Weights of a small contrastive audio-text model: 4.45M parameters, batches of 512.
Rows from block 7 of the audio encoder of a small contrastive audio-text model, named by matrix and row number. Rows with one number belong to one channel. Each number is 200 + 30 x the weight over its row's rms, rounded and kept within 0 to 999. All counts start at 0. After the name is the row's rms in percent of the matrix's.
After each channel's rows are labels from the 100 clips, of 14848, where the channel reaches its highest value: "peak on" is the class under the peak. Only what is clearly more common there than usual is listed. The data: babble in 24 made-up languages, each with its own sounds, syllables and stress or tones, from a formant synthesiser.
# convs0: first width-7 conv (encoder.blocks.7.convs.0.weight, 128x128x7, each kernel summed), inputs 43-85
# convs1: second width-7 conv (encoder.blocks.7.convs.1.weight, 128x128x7, transposed, each kernel summed), outputs 43-85

convs0.89,098,211,222,205,185,165,185,213,210,199,211,181,179,281,243,158,198,181,212,203,191,265,194,244,201,202,217,183,181,224,262,186,233,217,171,242,227,215,214,198,222,193,146,189
convs1.89,085,228,246,221,198,186,198,175,247,164,198,238,160,243,193,164,180,159,203,109,192,236,150,258,228,214,210,234,173,198,229,188,221,171,187,181,201,189,165,194,235,200,236,208
peak on: /ts/

convs0.53,091,146,195,220,215,205,142,199,191,160,217,181,198,213,232,200,170,249,209,191,186,183,182,214,219,202,238,173,140,197,213,231,237,165,169,229,178,254,205,186,200,185,150,205
convs1.53,079,185,217,178,221,219,206,196,204,232,175,215,237,143,178,175,177,239,218,183,240,196,235,226,227,192,195,181,211,230,174,202,212,159,206,196,232,199,146,164,142,216,185,169
peak on: /ɔ̃/

convs0.20,104,174,182,188,237,183,176,196,213,184,220,162,209,253,209,231,218,199,163,166,203,269,139,194,184,221,210,191,159,197,214,162,234,182,216,172,227,172,183,170,197,234,232,190
convs1.20,099,232,235,206,243,193,234,206,244,210,213,207,232,207,182,272,214,135,178,194,198,188,187,208,172,182,181,182,212,186,235,211,216,188,158,172,206,174,163,201,177,193,223,203
peak on: /ts/

convs0.7,106,200,242,212,218,190,202,205,224,181,183,218,199,221,213,181,196,145,198,202,230,172,207,196,180,189,190,224,162,231,236,189,205,202,142,184,138,265,216,202,203,199,204,199
convs1.7,112,218,199,159,199,206,199,193,273,213,211,151,201,214,188,216,185,210,219,217,195,215,198,232,147,199,222,197,151,235,245,162,201,182,157,208,188,208,203,253,142,247,185,274
peak on: /x/

convs0.105,102,233,209,177,182,189,179,226,229,187,227,174,186,190,205,224,227,245,178,201,212,232,177,204,194,193,301,230,181,171,218,179,185,173,157,191,238,181,209,170,222,252,194,167
convs1.105,101,243,185,168,213,184,204,237,256,198,176,167,177,222,214,228,219,191,194,188,210,187,189,201,216,230,230,179,217,198,202,181,216,150,170,158,283,202,186,192,220,284,169,191
peak on: /tʃ/; /ʃ/

convs0.39,094,202,128,187,212,235,182,167,206,209,189,214,204,137,177,243,161,220,222,198,208,150,194,198,211,173,168,186,107,150,214,148,159,187,215,198,213,184,202,203,183,153,315,203
convs1.39,113,223,219,209,219,208,169,208,180,194,173,209,187,157,194,210,192,176,223,213,213,193,192,217,206,200,206,161,201,221,201,304,223,236,212,148,217,192,171,175,161,214,216,236
peak on: silence

convs0.24,086,188,182,207,213,239,225,215,236,179,210,225,169,177,214,280,174,214,142,230,168,218,214,156,240,200,197,170,207,228,176,199,142,214,171,178,203,222,245,204,259,184,191,189
convs1.24,083,206,200,201,160,171,157,211,147,219,226,167,192,202,157,270,223,208,222,159,191,176,193,152,189,203,201,113,270,218,168,199,211,191,218,225,175,185,156,156,234,204,178,215
peak on: /dʒ/; /tʃ/

convs0.31,098,188,175,190,180,253,196,222,220,198,173,188,199,218,193,213,181,197,201,172,181,183,202,134,191,198,231,200,241,190,156,217,275,220,224,179,203,243,199,224,192,156,218,193
convs1.31,091,138,226,157,182,247,232,245,152,186,202,200,175,175,165,221,195,249,208,208,167,234,223,181,186,156,223,180,225,214,219,256,178,194,184,183,212,158,201,175,192,174,214,215
peak on: /ɑ̃/

convs0.10,110,215,214,206,201,196,221,207,237,194,232,189,208,188,200,244,221,244,206,197,164,183,187,208,190,185,192,202,148,237,226,251,195,188,179,176,216,252,184,215,182,256,179,213
convs1.10,098,173,202,182,210,157,164,179,218,206,218,179,240,192,169,212,200,192,204,191,182,164,239,220,186,168,220,232,133,171,170,172,177,133,188,200,183,212,161,222,159,264,206,193
peak on: /æ/

convs0.100,102,189,164,195,245,176,186,167,182,207,174,181,207,215,302,180,183,227,185,193,242,187,232,212,217,217,305,190,188,203,227,228,190,196,212,207,222,231,196,184,194,200,221,192
convs1.100,087,237,144,209,192,149,177,173,175,201,207,159,236,220,239,187,206,215,203,205,227,193,210,236,258,238,218,200,223,174,176,199,216,174,159,238,209,200,193,202,174,189,173,163
peak on: /aʊ/

convs0.82,116,170,204,214,183,227,181,227,214,212,187,212,236,185,176,164,190,173,228,233,204,368,202,178,193,191,215,162,189,211,230,202,65,166,180,205,217,206,192,235,183,208,205,199
convs1.82,137,186,214,265,209,212,162,210,187,215,232,181,201,193,153,196,207,104,199,195,204,256,192,186,203,208,209,258,216,157,163,176,108,180,236,279,242,196,187,191,253,221,193,184
peak on: /t˭/

convs0.38,091,188,201,246,186,207,202,219,190,192,246,223,228,223,165,205,187,185,207,215,255,196,185,180,167,220,240,202,219,192,199,184,167,159,229,165,156,178,209,167,181,167,240,175
convs1.38,107,188,213,215,199,168,168,207,194,249,254,152,141,133,170,207,240,257,225,199,187,190,170,217,202,201,208,181,237,155,230,240,214,265,240,231,148,145,199,159,186,176,202,189
peak on: /aɪ/

convs0.74,089,238,177,161,202,219,216,197,175,181,179,245,207,191,225,207,200,250,266,173,184,140,171,156,133,188,266,181,158,222,195,210,121,189,187,195,211,177,168,244,183,167,157,209
convs1.74,090,200,215,209,177,170,186,178,196,233,216,169,204,163,255,168,201,211,239,155,225,162,152,192,209,243,178,231,195,174,184,175,164,263,194,236,213,197,232,192,189,203,164,248
peak on: /i/

convs0.8,125,164,180,185,169,179,213,204,212,195,191,199,181,246,189,175,242,142,191,193,185,141,226,180,173,226,198,196,230,198,170,217,226,202,198,184,148,225,169,164,206,188,251,165
convs1.8,120,212,262,220,182,184,201,209,149,208,206,196,184,166,196,207,243,172,205,201,219,208,208,199,209,198,251,180,232,173,210,187,202,167,208,195,181,217,169,163,241,209,252,206
peak on: silence

convs0.45,094,197,245,222,186,252,204,188,268,227,201,225,169,226,235,197,190,228,226,176,240,215,227,263,152,194,179,193,181,186,196,211,233,190,170,206,194,204,206,187,229,115,195,223
convs1.45,094,196,140,227,186,196,240,240,178,206,183,142,176,236,196,139,191,199,243,200,212,194,181,218,215,176,235,270,200,236,237,226,229,188,172,242,234,260,259,179,243,150,147,211
peak on: /aʊ/

convs0.42,109,207,222,200,168,251,220,213,194,211,199,230,183,213,252,177,211,197,213,200,242,213,213,193,199,196,176,226,185,168,204,182,211,255,209,223,231,208,166,232,175,140,193,241
convs1.42,101,247,138,247,192,221,266,216,195,212,212,155,164,227,177,157,239,187,202,191,197,215,215,203,198,212,183,226,192,199,236,211,182,195,161,230,211,180,196,179,244,149,176,197
peak on: /tʃ/

convs0.33,080,201,223,183,193,191,166,218,233,149,199,219,199,227,204,178,175,169,115,236,212,212,202,190,188,168,194,258,211,171,245,182,225,204,214,244,259,199,170,215,186,179,216,163
convs1.33,083,232,182,210,180,201,255,186,231,121,149,176,208,191,224,151,207,210,215,203,200,192,241,216,206,141,208,209,186,210,231,179,209,187,181,210,207,196,274,165,236,178,214,196
peak on: /ɔ̃/

convs0.55,091,163,205,218,206,284,186,213,253,219,167,192,207,234,195,227,209,150,154,218,210,166,185,137,236,185,180,208,190,251,156,189,155,200,233,193,171,233,193,209,159,171,229,213
convs1.55,101,102,213,172,191,228,206,197,219,205,196,222,212,195,147,176,184,220,179,216,171,185,263,184,233,158,242,182,173,221,220,239,166,151,281,187,195,208,190,159,233,186,221,177
peak on: /ɔ̃/

convs0.1,101,159,241,198,188,245,233,212,215,182,224,207,198,175,164,262,204,152,170,202,204,178,192,222,242,213,194,239,190,222,169,178,219,212,209,199,193,215,229,206,201,221,204,179
convs1.1,110,157,257,192,241,234,172,273,194,193,234,190,244,179,178,230,128,168,169,226,140,198,180,185,203,162,160,186,170,187,178,164,216,199,194,178,178,247,205,208,218,213,174,223
peak on: /ɑ/

convs0.125,114,286,194,238,221,192,163,218,202,156,184,148,211,191,212,198,170,181,239,216,227,180,62,193,189,204,210,213,189,200,190,214,192,179,221,174,161,207,168,185,181,175,250,176
convs1.125,099,250,186,178,193,196,186,207,175,146,220,140,236,207,204,176,192,181,195,201,201,163,107,241,259,211,234,188,228,211,190,174,216,194,223,209,204,220,206,217,254,190,151,190
peak on: /ǃ/

convs0.46,093,193,224,201,178,218,172,167,184,210,217,188,158,239,251,214,205,223,172,165,268,171,203,195,212,196,206,216,170,177,201,198,137,210,160,201,216,200,180,202,198,197,260,146
convs1.46,098,189,168,194,162,197,227,206,213,153,243,152,178,205,243,174,211,202,131,231,260,207,217,227,221,233,226,265,174,196,240,177,197,200,177,227,224,240,237,249,215,188,192,201
peak on: /aʊ/

convs0.2,107,186,204,209,221,181,176,198,189,179,207,186,209,224,204,161,195,225,240,198,235,149,199,190,162,203,256,193,195,196,181,168,172,201,165,216,214,180,186,202,206,207,186,198
convs1.2,097,222,213,116,206,176,197,193,287,210,240,173,197,230,230,136,195,204,238,161,232,199,180,204,142,190,224,246,206,208,210,204,174,202,186,228,210,220,201,198,172,211,179,241
peak on: /u/

convs0.40,123,209,213,222,200,267,202,212,203,179,197,184,212,176,239,234,217,192,198,225,201,201,184,139,247,169,188,199,103,231,201,216,220,203,202,230,220,258,196,186,203,204,226,176
convs1.40,111,211,144,167,238,194,215,247,198,227,231,143,196,185,230,218,161,235,197,230,164,209,226,173,294,180,190,159,95,188,256,192,209,154,233,184,231,181,180,200,214,202,155,160
peak on: /tʃ/

convs0.114,096,217,179,184,201,197,186,210,182,182,214,225,166,197,221,128,197,165,193,174,206,207,246,169,249,206,205,218,163,207,199,209,295,168,169,198,191,207,177,208,188,202,188,168
convs1.114,075,156,218,182,176,244,275,209,209,243,214,310,160,178,234,187,189,155,211,204,164,220,253,216,261,209,207,190,169,215,180,200,200,122,196,195,222,192,240,161,236,233,170,184
peak on: /ɛ̃/